{
  "arch": "caformer",
  "horizontal_flip": true,
  "method": "simmim",
  "head_dim": 64,
  "fused_qkv": true,
  "slots_per_expert": 1,
  "optimizer": "soap",
  "lr": 0.002,
  "max_precond_dim": 512,
  "adamw_lr_other_params": 0.0027,
  "batch_size": 128,
  "lr_schedule": "linear",
  "weight_decay": 0.0
}
Rows from block 8 of a small masked image model, named by matrix and row number. Rows with one number within an expert belong to one neuron, the router's apart. Each number is 200 + 40 x the weight over its row's rms, rounded and kept within 0 to 999. All counts start at 0. After the name is the row's rms in percent of the matrix's.
Before each expert's rows are labels from the 100 images, of 14976, where the router gives the expert most weight on average: "peak on" is the class under the peak. Only what is clearly more common there than usual is listed. The data: pictures of board games with random positions, seen at a slant. In brackets: how many of the 100.
# router: slot weights (model.blocks.8.mlp.router.weight, 8x96, trained with AdamW), inputs 0-95
# up: expert up (model.blocks.8.mlp.up, 8x96x96), inputs 0-95
# down: expert down (model.blocks.8.mlp.down, 8x96x96, transposed), outputs 0-95

# expert 7
peak on: table (100)
router.7,105,215,191,186,201,229,266,255,152,208,133,224,214,190,241,252,211,206,195,265,243,201,266,233,284,226,169,205,224,194,207,236,183,189,291,212,234,248,158,234,194,248,108,175,114,155,214,161,156,179,147,206,201,213,158,217,268,241,265,193,223,198,216,139,195,250,185,202,266,189,183,166,173,191,246,187,173,219,198,212,182,180,220,270,236,221,263,140,110,202,216,225,103,237,237,170,191
up.0,111,138,176,211,200,206,198,178,178,279,196,254,243,133,155,182,124,202,244,177,138,174,162,207,244,207,194,253,268,122,156,243,248,162,202,186,201,168,189,237,253,220,164,217,220,232,180,213,178,179,183,206,142,192,236,236,221,244,179,198,253,184,240,214,252,124,251,192,200,216,169,184,179,218,249,235,262,149,213,234,208,159,217,187,106,204,196,181,120,144,160,241,108,274,178,144,154
down.0,109,258,267,164,302,227,174,183,217,137,219,167,215,115,200,232,242,229,149,162,232,189,216,209,185,207,284,260,201,212,198,97,209,177,179,233,228,144,174,263,155,206,198,245,224,213,173,206,255,236,237,180,174,251,228,188,193,226,221,204,217,168,159,275,233,189,203,191,228,250,116,187,169,201,190,98,205,152,149,209,182,222,215,126,152,241,215,166,190,205,199,216,267,121,200,231,197
up.1,104,199,192,244,177,201,166,160,119,237,181,180,187,222,182,279,257,201,203,235,235,162,199,283,204,187,187,238,152,163,246,189,179,210,175,241,153,227,235,253,185,200,202,221,244,99,164,153,197,229,183,199,164,221,123,210,213,166,233,263,262,159,229,196,270,182,211,234,166,208,162,94,205,177,216,286,245,165,201,230,161,143,245,153,219,195,179,133,221,198,110,165,210,225,150,229,152
down.1,107,219,202,188,210,213,172,264,193,185,211,199,247,143,176,128,214,187,195,168,193,229,194,217,145,217,200,114,144,222,137,195,289,164,236,206,233,270,184,147,224,161,191,185,150,215,185,221,96,276,175,210,136,232,265,259,162,203,236,125,210,232,206,216,171,216,167,226,231,170,234,277,197,216,133,149,197,261,193,195,223,170,266,172,160,242,236,129,221,239,260,214,174,227,218,244,163
up.2,120,239,118,204,179,217,153,191,163,199,231,188,196,178,163,200,246,175,209,220,166,210,200,200,129,113,281,209,154,176,214,202,219,216,155,178,238,155,228,176,160,215,267,228,220,167,187,212,255,221,248,205,211,214,182,327,168,243,238,182,213,212,180,230,144,210,155,210,132,206,184,125,145,196,194,184,253,222,226,124,118,191,209,137,172,258,166,229,185,142,295,199,176,195,189,277,205
down.2,101,161,204,302,212,163,164,129,219,189,179,209,105,234,280,161,205,234,203,255,192,253,176,250,191,283,216,222,160,269,172,191,158,226,180,208,199,206,189,174,218,95,212,212,165,188,249,197,211,216,192,207,154,176,192,183,193,237,227,231,185,185,223,104,166,264,189,189,195,173,294,253,157,203,146,140,221,231,202,263,201,214,213,195,236,199,210,116,190,186,232,112,169,198,146,223,206
up.3,103,159,248,232,208,177,142,219,138,245,162,200,163,209,132,237,219,282,236,249,259,240,183,284,193,222,227,134,218,261,189,234,209,193,177,165,168,224,243,234,202,209,117,164,197,205,227,194,239,206,146,171,187,156,142,226,166,191,257,217,196,179,295,152,231,169,215,258,257,245,139,202,254,226,252,219,161,133,166,167,194,198,195,193,230,194,193,202,135,186,168,211,220,106,231,266,234
down.3,107,193,168,205,244,183,241,158,164,123,253,240,203,196,245,167,194,183,143,117,246,221,220,204,276,170,206,281,179,223,157,198,191,188,153,168,269,226,146,208,207,138,231,224,181,186,286,230,96,179,163,186,266,183,179,238,201,190,167,226,215,241,222,252,275,204,189,225,176,153,228,211,220,199,214,213,206,185,117,173,224,216,160,215,187,221,176,250,176,201,296,176,264,188,158,108,209
up.4,097,197,230,216,117,118,206,203,220,181,174,253,139,168,228,205,197,186,194,206,196,166,145,185,203,251,221,115,261,213,224,257,165,218,130,194,159,193,236,207,244,128,112,183,177,161,226,163,171,254,150,135,188,169,244,205,224,183,146,206,161,213,220,173,163,226,217,269,163,172,252,194,186,181,192,225,264,119,118,288,131,224,183,236,219,221,187,217,231,212,175,257,227,146,203,209,244
down.4,104,212,171,221,233,213,182,237,137,200,194,222,214,222,197,219,165,161,232,261,215,234,246,217,241,174,137,158,117,158,204,279,194,122,166,199,186,215,220,216,123,261,289,160,241,203,196,262,155,136,185,231,139,211,241,183,169,239,197,164,175,178,145,140,224,182,205,175,192,214,239,195,202,244,152,161,167,187,210,120,193,247,224,181,299,217,213,264,228,213,225,239,271,271,229,147,185
up.5,090,173,151,190,206,235,193,140,115,196,252,243,215,204,217,159,186,139,219,233,179,180,171,248,169,156,256,125,220,206,125,164,179,190,231,192,173,250,163,236,232,201,163,184,206,150,177,196,310,244,157,171,243,269,182,154,179,226,268,247,143,207,120,230,151,174,220,166,247,259,187,179,143,121,241,221,185,207,152,227,163,157,225,242,185,187,202,151,264,169,248,211,180,237,232,222,179
down.5,099,190,209,236,208,242,188,163,180,246,141,110,215,217,209,203,189,226,159,117,167,205,227,216,110,192,220,171,173,139,206,184,196,241,225,192,237,149,176,287,150,158,207,136,292,201,248,196,181,225,215,211,222,218,100,181,152,170,222,163,199,220,244,184,209,165,210,269,215,203,190,196,178,178,231,277,174,154,304,229,160,153,136,257,213,142,200,231,207,263,138,217,206,207,173,233,189
up.6,115,260,207,125,145,216,151,175,205,206,122,211,177,228,260,226,139,157,245,76,131,253,160,264,229,138,162,172,176,248,106,173,207,157,206,175,190,221,199,184,122,184,177,238,176,248,237,216,197,157,269,173,223,184,201,201,206,264,253,162,168,213,234,131,253,164,224,210,126,147,191,188,192,139,181,221,182,208,157,180,208,256,187,219,199,208,165,180,219,186,216,209,169,176,185,173,239
down.6,104,86,192,294,211,221,216,294,175,265,187,239,142,193,237,197,166,168,198,197,199,151,238,200,263,179,206,180,203,233,217,152,254,204,186,195,195,148,234,167,189,197,207,221,200,261,291,174,219,159,161,195,196,196,154,154,219,155,213,170,174,167,191,247,206,203,196,199,210,184,244,239,137,154,181,209,239,151,258,174,128,199,211,237,164,246,169,198,95,162,130,236,153,170,244,167,130
up.7,100,285,253,191,241,238,218,169,209,258,168,246,127,282,235,203,261,198,206,214,172,185,224,205,216,169,239,200,204,162,108,252,215,201,259,118,229,295,158,221,215,199,207,216,255,191,164,129,243,182,234,244,216,218,178,146,138,240,173,243,221,196,257,233,184,162,175,220,150,223,190,136,183,141,109,215,152,164,151,245,186,194,205,160,242,242,201,179,183,164,183,193,174,194,200,270,209
down.7,095,238,155,245,145,246,221,284,130,143,150,182,176,141,186,116,181,235,178,159,198,192,188,252,228,251,210,230,142,185,217,136,160,193,204,184,248,197,220,192,135,163,261,141,145,233,252,240,186,177,228,251,163,231,189,152,170,198,185,125,237,188,179,194,159,246,211,184,181,154,252,191,182,247,186,146,269,272,244,202,302,198,138,152,216,184,181,141,192,184,209,204,248,198,186,191,197

# expert 4
peak on: board (99)
router.4,097,215,273,109,286,216,252,214,242,201,206,216,271,115,181,219,198,235,219,136,193,171,255,188,166,146,234,114,211,183,186,189,231,242,164,181,146,224,229,206,208,262,184,243,264,198,194,231,242,165,237,259,179,221,221,263,230,228,223,135,275,266,192,170,185,204,171,153,210,181,220,169,140,205,213,231,231,267,271,160,190,168,191,185,198,238,157,231,205,131,203,138,199,195,205,258,232
up.0,082,265,213,170,219,176,209,252,243,197,158,219,216,240,229,268,221,244,94,271,203,249,247,188,161,179,208,167,181,199,166,243,239,176,274,236,153,206,210,264,234,119,260,300,184,190,189,220,169,213,229,243,183,225,208,213,218,226,158,125,142,226,183,153,233,236,226,157,170,236,177,157,114,186,181,249,167,220,247,175,150,158,205,199,207,205,166,238,222,233,281,157,179,255,209,225,174
down.0,095,232,245,196,229,169,197,160,221,184,200,156,194,178,186,161,210,173,206,273,196,207,165,161,224,206,133,240,176,249,161,192,144,216,197,222,185,193,245,243,256,171,173,166,215,257,228,193,180,234,225,195,247,231,180,287,134,141,213,189,150,217,231,194,231,250,125,247,210,123,199,182,209,203,272,220,186,180,244,314,213,166,267,186,205,177,224,94,237,111,187,269,122,194,212,168,201
up.1,094,174,182,200,261,243,145,177,209,213,260,176,241,196,183,140,139,214,151,239,209,199,209,234,155,165,325,263,190,252,256,192,237,180,103,189,220,205,165,176,139,146,233,148,222,205,202,194,193,215,224,153,236,176,214,189,211,212,165,149,192,222,238,257,168,192,166,281,88,154,255,140,145,172,236,187,187,160,179,278,199,195,186,229,208,211,199,186,171,166,224,131,163,194,162,207,228
down.1,113,313,188,223,177,213,242,157,235,179,183,222,200,229,232,268,157,213,223,240,111,219,160,160,229,230,119,170,227,182,142,206,181,128,203,196,172,207,242,261,214,216,197,247,199,169,175,264,201,167,265,225,174,180,157,229,165,220,242,226,185,192,177,233,185,211,197,179,236,242,242,223,268,276,223,190,282,140,199,226,167,223,241,303,185,177,175,115,170,232,128,232,232,232,221,217,213
up.2,093,145,170,197,233,128,164,161,173,223,180,253,197,124,168,175,221,208,222,120,152,154,213,186,221,175,262,185,200,219,214,235,130,216,217,198,161,222,116,186,207,198,117,263,173,184,148,167,123,189,190,153,187,193,132,221,280,246,187,181,211,119,227,198,229,196,171,212,161,215,174,230,269,219,129,212,226,170,162,258,189,253,161,237,169,226,242,177,203,218,154,151,262,247,139,208,147
down.2,099,139,247,243,169,221,228,111,96,193,196,191,209,250,188,225,234,208,223,202,213,195,175,232,262,215,126,247,197,194,139,214,229,195,180,255,197,199,235,218,132,227,201,121,199,107,220,281,198,229,191,174,243,200,267,191,255,174,174,227,186,122,140,164,213,196,209,178,212,204,194,203,281,168,227,199,145,217,163,155,253,214,229,136,219,162,154,249,206,123,239,261,170,246,196,182,214
up.3,100,266,188,231,212,132,261,191,221,148,246,222,173,270,220,121,158,237,188,257,150,188,187,214,204,227,253,210,247,190,186,215,206,207,233,164,139,202,241,340,225,187,198,240,172,193,183,199,206,187,163,184,219,220,186,216,235,205,243,285,181,151,216,182,224,179,269,238,168,267,153,219,162,264,164,231,151,202,207,184,173,199,167,171,241,273,207,137,165,209,282,196,174,115,222,204,236
down.3,093,222,151,184,203,246,177,179,238,198,178,164,221,211,234,224,123,204,172,209,163,194,144,231,224,293,174,204,165,279,199,204,159,169,227,237,161,206,220,139,171,220,206,210,162,152,175,179,259,194,256,257,224,229,229,188,204,185,264,254,142,278,196,190,219,178,146,185,218,180,236,242,188,231,165,150,232,164,159,229,131,255,209,147,141,115,264,182,248,201,119,255,263,271,156,196,203
up.4,089,191,186,124,184,169,200,182,172,200,161,143,131,226,233,141,174,210,259,174,229,197,213,257,199,209,227,229,224,221,267,181,264,205,266,211,253,284,249,172,195,198,175,141,247,196,247,233,227,211,126,149,231,242,170,200,250,193,163,138,135,182,166,270,247,266,122,193,158,172,233,186,190,223,219,272,252,218,193,113,209,174,233,185,152,161,142,133,201,223,179,203,189,171,246,184,202
down.4,086,170,187,215,191,166,200,254,224,175,202,204,130,187,189,199,182,80,190,258,221,223,138,179,142,174,175,212,137,143,190,158,231,243,130,241,204,215,158,165,173,210,122,253,173,230,173,260,247,235,182,254,129,199,234,218,236,243,169,222,205,235,218,174,146,180,244,114,200,186,222,154,225,194,157,178,238,175,132,240,316,218,201,217,244,173,196,152,239,182,223,175,190,205,175,121,200
up.5,113,160,179,167,159,241,160,175,156,212,224,228,202,310,237,136,205,209,218,214,131,233,166,220,206,182,199,215,183,76,240,145,265,165,276,267,185,249,195,248,223,131,200,220,158,148,191,269,185,154,193,190,222,172,192,178,150,192,173,276,186,126,175,213,227,218,235,218,186,259,166,230,142,209,246,174,207,119,243,231,196,173,213,163,179,238,219,142,217,215,201,217,170,234,165,184,146
down.5,109,204,261,186,235,211,203,179,189,214,177,220,252,69,189,249,210,150,182,254,198,216,171,186,109,159,198,213,187,202,180,260,206,152,211,244,204,147,138,199,231,237,181,211,214,197,229,159,250,297,184,178,243,214,170,184,237,175,220,208,183,169,243,219,164,242,175,208,214,162,228,187,245,156,171,239,216,225,239,163,56,268,198,217,196,206,178,285,260,210,182,202,287,242,179,186,171
up.6,088,172,181,287,173,242,254,157,182,221,211,221,253,283,172,228,188,147,213,183,229,240,203,171,147,197,202,273,188,229,284,213,189,223,206,154,210,196,185,190,203,189,211,270,208,234,219,186,112,230,191,144,234,271,247,109,190,266,121,223,200,138,239,196,156,153,217,182,208,181,156,215,187,190,202,175,175,257,227,250,165,131,157,185,206,183,254,155,145,224,185,297,232,175,221,157,224
down.6,096,171,241,221,204,209,262,175,148,188,236,190,167,231,188,155,215,133,112,203,180,174,180,251,241,262,123,186,283,214,175,114,176,149,242,212,225,142,215,190,149,201,220,168,165,124,242,170,198,206,168,176,180,154,156,274,183,236,282,189,200,182,222,162,166,157,233,214,188,144,215,178,248,182,241,204,173,206,178,232,269,162,232,190,301,295,210,223,241,219,252,212,194,211,174,213,165
up.7,099,176,146,252,196,270,171,171,256,206,185,199,249,217,194,211,238,234,181,189,133,166,152,206,217,233,163,151,201,208,225,246,278,237,226,176,219,180,233,191,235,216,234,214,170,225,158,218,164,164,155,170,159,180,215,205,155,163,157,169,139,190,261,228,201,278,146,216,170,105,196,202,263,192,238,234,113,127,168,161,233,279,253,204,165,217,201,188,188,108,243,183,162,289,203,177,249
down.7,102,188,218,211,245,216,188,217,132,228,215,167,175,228,204,123,180,115,211,245,249,253,171,138,149,232,158,223,163,225,255,179,120,192,175,208,264,163,177,172,261,261,188,235,196,230,186,236,225,232,202,216,144,261,218,190,187,195,267,249,171,210,188,272,259,201,172,239,192,164,191,184,169,183,175,197,324,133,226,258,144,208,181,192,159,251,178,242,204,212,223,171,185,198,132,153,126

# expert 3
peak on: table (82)
router.3,116,193,225,126,212,208,199,200,235,150,134,123,201,159,269,231,234,256,162,162,223,193,165,276,169,183,179,264,229,208,136,164,273,253,246,182,175,169,189,237,173,116,183,250,219,182,176,288,151,193,207,139,214,224,207,226,219,236,224,180,123,241,137,175,218,226,169,186,231,311,191,172,165,181,200,219,209,195,227,156,138,140,198,241,228,202,173,217,167,133,222,180,149,193,204,164,227
up.0,106,262,179,234,166,216,265,230,179,192,198,156,174,162,166,247,172,253,200,233,286,226,254,186,162,219,150,166,149,199,192,225,183,152,184,165,110,242,217,236,201,131,248,290,255,256,163,215,197,211,172,176,136,164,95,207,172,222,188,242,269,117,219,165,224,229,225,217,139,155,169,208,257,182,176,223,211,207,152,198,219,199,236,145,261,214,154,175,203,177,177,186,175,233,228,160,254
down.0,089,147,220,277,181,190,125,229,223,204,233,213,188,239,171,236,195,286,239,209,277,237,245,183,227,177,207,205,253,171,193,208,189,176,225,241,133,237,191,170,129,217,211,212,188,175,234,262,231,144,224,203,207,124,199,191,199,240,209,249,152,165,192,266,211,211,194,217,194,277,158,207,196,253,105,257,247,239,216,206,291,164,191,214,164,224,129,225,239,245,213,161,96,200,168,182,153
up.1,104,154,295,277,205,206,196,203,170,240,231,231,223,170,191,158,225,173,207,193,245,203,226,228,175,243,209,231,158,182,144,204,131,272,243,221,170,137,203,233,145,186,198,200,266,224,256,246,253,191,136,170,154,201,300,216,210,168,182,242,180,164,209,188,266,196,309,229,202,158,176,266,254,174,189,238,241,144,160,249,153,158,189,163,233,224,237,156,215,220,174,201,140,206,153,155,227
down.1,089,222,172,293,179,270,194,189,297,181,245,256,189,150,234,173,247,283,243,206,199,201,139,258,121,192,122,124,173,179,162,220,211,216,250,178,158,247,214,180,158,214,197,130,188,252,163,205,169,128,166,167,196,165,169,221,229,238,173,182,168,154,185,169,168,187,163,200,218,198,217,224,230,214,219,220,178,201,179,136,172,251,230,217,228,132,218,271,172,212,226,157,260,262,159,242,239
up.2,100,194,147,164,205,193,232,125,252,152,205,200,155,174,215,167,239,201,206,149,163,120,121,181,130,277,246,255,218,174,164,286,228,243,173,242,223,129,122,263,112,204,251,193,204,231,233,211,206,129,180,202,265,199,120,162,157,218,188,260,203,198,142,213,192,124,226,235,209,249,182,183,186,162,224,197,243,261,237,236,188,226,165,184,187,250,187,229,184,194,182,201,184,205,172,185,198
down.2,106,140,212,84,173,237,173,182,243,286,201,200,163,264,180,235,209,114,219,197,152,262,162,207,251,210,229,223,181,172,211,169,163,224,233,206,151,273,181,260,253,224,257,252,185,150,152,219,253,195,198,183,204,212,201,178,183,185,129,168,184,148,225,170,211,227,131,207,182,153,281,201,184,187,189,193,135,233,232,242,194,205,248,198,166,201,210,121,196,238,200,263,198,247,273,156,257
up.3,090,166,182,240,163,226,230,201,203,114,199,170,189,274,259,169,253,273,217,180,177,226,202,167,173,161,258,129,147,223,216,200,144,264,217,278,246,224,203,168,227,239,206,108,128,277,241,232,202,213,190,189,185,151,199,292,274,220,256,118,246,168,153,194,160,208,177,199,172,213,202,189,178,176,264,240,154,198,255,210,176,204,179,182,220,208,147,177,247,211,165,201,202,155,144,214,212
down.3,089,191,187,201,203,203,224,211,211,192,210,161,222,188,211,158,287,125,193,184,199,273,252,337,183,247,190,150,149,211,254,202,121,235,189,162,158,154,144,178,184,200,198,248,296,235,213,194,187,284,154,185,177,231,178,133,226,236,289,226,198,227,151,157,219,205,198,158,178,188,174,244,239,190,185,174,217,192,145,249,128,193,215,212,259,243,266,202,199,214,232,230,158,238,235,196,188
up.4,110,241,195,189,214,182,165,230,188,223,151,133,189,201,184,221,184,219,175,148,189,158,203,279,245,188,245,205,231,256,231,216,223,173,178,169,200,158,185,196,219,218,214,158,195,174,194,195,121,221,273,145,268,192,223,210,172,185,132,172,208,279,90,189,168,142,159,270,212,221,236,304,170,225,251,252,194,258,260,204,138,183,219,144,147,136,144,188,220,199,141,210,198,176,153,168,252
down.4,104,179,298,164,182,223,144,203,282,241,195,211,224,144,190,177,258,165,231,220,95,235,215,227,147,182,219,154,227,240,123,189,221,167,272,232,127,129,167,164,217,166,182,199,235,183,220,208,177,207,246,186,162,176,183,213,216,225,246,238,220,130,178,199,200,214,163,171,330,221,265,156,190,155,235,151,172,203,161,184,199,144,206,220,157,144,186,197,197,237,234,216,263,229,220,233,182
up.5,093,229,244,173,254,200,190,250,181,173,238,259,101,193,238,235,252,225,270,189,191,259,219,216,243,204,220,201,196,153,156,242,211,191,160,241,226,238,222,170,184,264,184,164,161,175,226,138,158,206,195,127,173,231,218,171,162,119,246,203,167,179,225,210,200,149,141,249,204,185,241,246,62,190,228,88,241,166,208,141,234,199,180,180,121,174,179,188,223,177,197,175,204,195,219,182,212
down.5,091,198,151,210,116,184,145,213,129,205,191,219,193,200,158,205,135,265,172,123,226,149,153,185,179,204,206,136,132,216,208,142,267,176,281,221,239,218,284,318,214,189,166,239,222,170,247,267,174,249,236,191,246,257,166,169,231,149,244,174,231,178,210,221,221,243,255,235,182,219,184,167,207,181,222,225,124,217,258,193,176,193,238,174,255,210,215,210,221,162,191,233,253,240,178,199,206
up.6,105,220,140,238,177,166,154,236,202,171,118,216,185,173,177,189,216,156,172,208,164,188,254,231,261,118,183,164,153,138,164,152,261,158,268,162,91,224,208,250,160,206,208,190,141,208,265,193,200,210,165,190,245,183,260,159,243,192,206,213,168,303,179,127,205,256,264,176,182,208,226,233,150,171,248,201,224,235,219,249,170,208,223,240,229,179,169,211,175,186,216,281,257,213,217,240,203
down.6,097,298,207,216,200,206,153,161,200,245,196,211,271,186,130,211,192,245,203,168,99,210,187,111,145,216,194,205,231,209,242,187,176,213,179,116,231,196,210,209,169,231,244,156,234,196,191,204,215,184,212,195,235,211,310,170,217,178,163,248,245,165,258,269,190,176,219,245,226,164,218,278,209,180,129,164,243,176,299,173,199,195,201,180,89,209,186,239,193,173,226,169,236,189,165,174,228
up.7,089,213,133,154,157,198,206,157,281,242,226,230,151,196,182,221,179,187,254,207,168,207,167,214,249,156,219,206,241,231,201,206,161,175,171,156,128,244,234,198,251,187,251,229,239,215,249,137,182,274,291,171,177,142,174,219,293,211,228,230,215,133,165,200,175,253,206,148,198,197,117,154,243,180,205,246,216,213,205,249,154,237,151,214,278,190,217,177,171,260,132,171,150,131,207,194,195
down.7,093,119,207,226,202,144,205,230,200,199,184,190,236,185,160,183,188,143,165,171,253,144,187,218,231,234,257,171,205,121,210,308,194,234,244,264,170,197,141,242,284,137,207,197,212,141,212,154,243,201,122,192,189,171,184,205,149,98,135,229,217,216,229,169,225,135,190,225,265,220,202,246,169,181,194,159,212,132,151,158,189,202,233,154,168,211,192,203,181,128,230,216,176,219,165,131,196

# expert 1
peak on: board (92)
router.1,105,273,200,224,163,256,189,182,176,228,276,194,200,274,234,169,118,225,249,213,213,181,167,161,233,147,198,192,231,135,230,190,242,257,205,223,181,168,246,190,169,209,235,244,233,238,152,281,171,275,274,194,236,207,188,208,189,181,246,245,213,137,151,235,152,188,165,215,263,250,184,226,159,191,172,156,233,173,214,141,236,232,143,220,168,196,208,286,193,263,126,162,143,158,203,239,222
up.0,102,186,184,234,178,189,225,145,197,224,89,248,228,150,194,203,262,180,159,128,216,172,136,156,298,171,186,260,245,274,179,193,169,219,163,262,135,162,176,190,184,164,158,194,226,210,212,178,146,212,228,194,234,133,184,201,224,172,178,209,202,190,191,258,203,175,205,235,257,188,210,212,289,175,191,192,142,101,227,231,188,165,179,229,228,164,194,143,235,145,224,174,302,180,240,191,175
down.0,106,221,259,198,168,160,214,230,193,248,191,239,218,220,157,201,174,163,240,263,203,217,236,177,197,209,231,101,174,205,235,164,181,169,212,153,171,200,234,227,153,183,301,187,177,217,233,178,248,112,185,210,142,195,261,269,145,201,178,185,259,212,258,230,180,138,204,194,139,256,188,145,170,178,215,175,237,159,193,131,203,264,257,146,205,145,156,212,192,281,149,184,211,180,215,113,250
up.1,102,165,225,227,263,224,177,260,251,188,237,249,231,211,289,156,150,187,173,242,165,239,219,219,189,153,233,244,220,230,196,136,158,113,101,197,215,193,276,211,215,240,257,234,235,235,165,179,172,151,282,237,224,224,138,198,207,180,190,218,184,167,182,231,218,242,161,221,212,239,192,282,254,201,176,211,252,186,270,187,199,228,252,150,171,211,193,189,209,182,204,115,180,143,216,123,163
down.1,103,267,186,181,179,236,161,259,136,261,98,189,178,223,169,172,191,198,210,150,250,165,296,155,149,235,250,196,194,237,152,164,254,174,230,171,238,223,225,229,222,265,157,198,220,187,165,163,226,216,191,96,221,234,180,220,170,221,228,224,208,231,181,200,294,159,195,168,153,230,171,160,228,150,250,180,136,252,187,197,186,186,207,184,232,251,258,165,198,212,187,176,170,257,240,283,149
up.2,087,207,168,187,245,187,196,198,245,229,270,131,119,209,257,164,186,168,229,197,208,123,149,213,230,223,205,112,226,224,199,215,238,185,227,172,201,173,234,179,154,203,242,303,204,214,160,168,150,209,172,115,237,257,147,156,197,230,274,210,161,233,186,270,205,199,152,237,211,170,204,238,154,187,182,241,185,137,167,183,264,161,235,221,234,166,288,226,172,241,259,234,201,132,154,193,196
down.2,094,221,212,202,184,228,109,164,189,188,225,221,260,202,135,167,171,188,166,203,255,115,227,163,220,159,189,218,194,193,184,238,214,241,274,204,258,230,198,272,173,166,122,176,217,285,224,250,173,169,161,166,196,136,242,153,270,194,199,113,241,184,167,239,158,173,251,168,203,245,203,195,229,252,214,155,156,214,226,243,208,240,225,208,167,189,167,87,152,204,204,164,140,199,189,265,220
up.3,105,188,214,179,164,231,164,159,95,201,146,193,224,242,146,284,238,197,189,162,247,192,211,195,244,168,240,168,197,156,263,157,212,258,152,184,195,246,258,164,172,205,288,182,156,167,192,150,124,233,217,127,196,203,145,172,237,168,195,179,212,220,244,175,187,265,151,173,185,185,161,224,217,303,210,173,126,221,233,209,225,228,223,216,248,250,221,197,231,301,225,184,192,254,212,183,169
down.3,094,187,117,211,115,183,191,171,270,227,216,156,236,124,131,188,162,172,257,210,214,221,240,213,225,180,218,167,248,262,199,293,222,158,233,154,144,177,163,209,265,179,178,187,287,220,191,203,220,171,213,178,230,206,145,194,183,203,224,173,252,145,270,202,154,190,224,189,202,136,230,159,196,160,223,241,222,187,182,270,174,191,148,178,111,130,200,136,170,188,139,165,167,176,207,237,242
up.4,103,210,188,181,200,298,217,190,135,199,206,239,244,275,212,88,220,168,229,184,122,210,182,221,179,238,176,200,248,182,242,210,169,151,158,153,255,165,166,152,219,218,243,183,166,198,201,207,228,222,223,267,202,269,263,161,201,233,143,210,163,233,204,217,259,225,220,107,214,162,206,257,219,214,208,242,178,209,203,289,176,153,242,231,189,252,154,133,194,186,191,267,114,199,189,228,171
down.4,101,241,266,163,195,235,169,262,294,236,224,224,206,204,261,226,225,125,191,203,240,179,252,256,172,180,200,267,225,177,186,136,158,205,240,167,206,175,195,241,272,205,185,233,130,193,143,127,169,222,242,223,204,187,240,153,183,211,258,218,244,156,171,213,217,178,235,177,171,290,203,115,207,234,233,219,282,279,175,201,177,158,140,219,214,158,260,199,130,174,212,162,177,196,178,180,186
up.5,076,239,194,234,201,160,246,232,209,240,206,285,230,202,215,194,127,266,163,223,217,158,193,212,197,200,235,148,235,231,190,160,209,234,184,125,272,194,200,170,194,151,140,193,297,173,189,209,207,186,262,209,315,247,133,225,236,177,219,234,196,167,173,205,145,223,180,168,162,190,202,176,177,122,185,208,253,212,261,190,191,200,292,239,187,138,221,92,216,144,247,163,217,179,196,185,195
down.5,082,206,235,271,200,172,209,217,200,266,221,200,235,136,169,254,202,212,238,205,282,197,221,231,277,239,186,267,136,201,108,194,210,145,234,186,151,211,131,164,219,244,197,181,167,241,188,160,99,135,223,144,162,222,188,126,213,228,222,167,98,209,256,247,209,246,154,183,180,201,199,206,195,258,193,186,102,170,196,193,214,196,165,176,198,229,240,229,190,203,194,151,152,180,165,164,225
up.6,100,207,207,236,154,179,248,206,222,186,191,166,174,170,156,146,249,191,246,181,183,172,155,138,123,220,211,175,183,191,218,170,212,204,195,209,203,207,104,213,231,192,223,147,281,143,344,207,229,164,222,164,170,131,265,220,207,191,244,265,140,249,161,218,237,261,245,241,262,178,232,188,208,227,237,264,204,162,203,233,245,196,146,255,272,191,199,143,210,169,182,209,193,259,227,197,220
down.6,104,200,192,215,175,266,210,202,240,165,183,172,206,226,160,266,217,223,168,232,245,210,216,187,225,112,164,242,264,173,155,178,227,188,135,113,133,183,202,145,176,163,149,187,266,159,212,96,209,238,293,195,165,222,162,193,176,198,217,185,156,216,139,151,187,176,203,212,154,232,214,173,209,193,174,204,228,270,183,227,232,233,160,209,224,158,184,306,204,151,232,256,160,213,248,193,286
up.7,094,194,308,93,149,159,153,264,219,196,223,311,155,141,164,172,156,191,152,174,182,223,191,200,234,239,185,223,140,206,141,180,225,202,166,269,162,214,140,231,253,244,186,227,223,212,196,200,252,170,223,136,124,185,193,196,218,217,257,173,171,176,136,202,203,248,257,216,211,226,206,205,208,117,152,201,198,151,240,231,203,219,215,264,152,171,264,188,242,223,223,220,219,181,168,176,204
down.7,094,190,183,229,160,215,171,185,216,220,197,174,294,174,135,172,209,176,260,179,242,169,173,233,227,156,147,223,224,195,247,181,190,199,219,224,229,226,212,251,105,172,242,213,249,216,226,241,254,212,247,202,129,226,196,171,249,252,158,203,213,266,154,295,225,135,166,229,134,202,201,111,130,116,178,190,251,262,185,198,185,228,187,216,237,194,131,196,146,137,228,175,196,154,222,207,238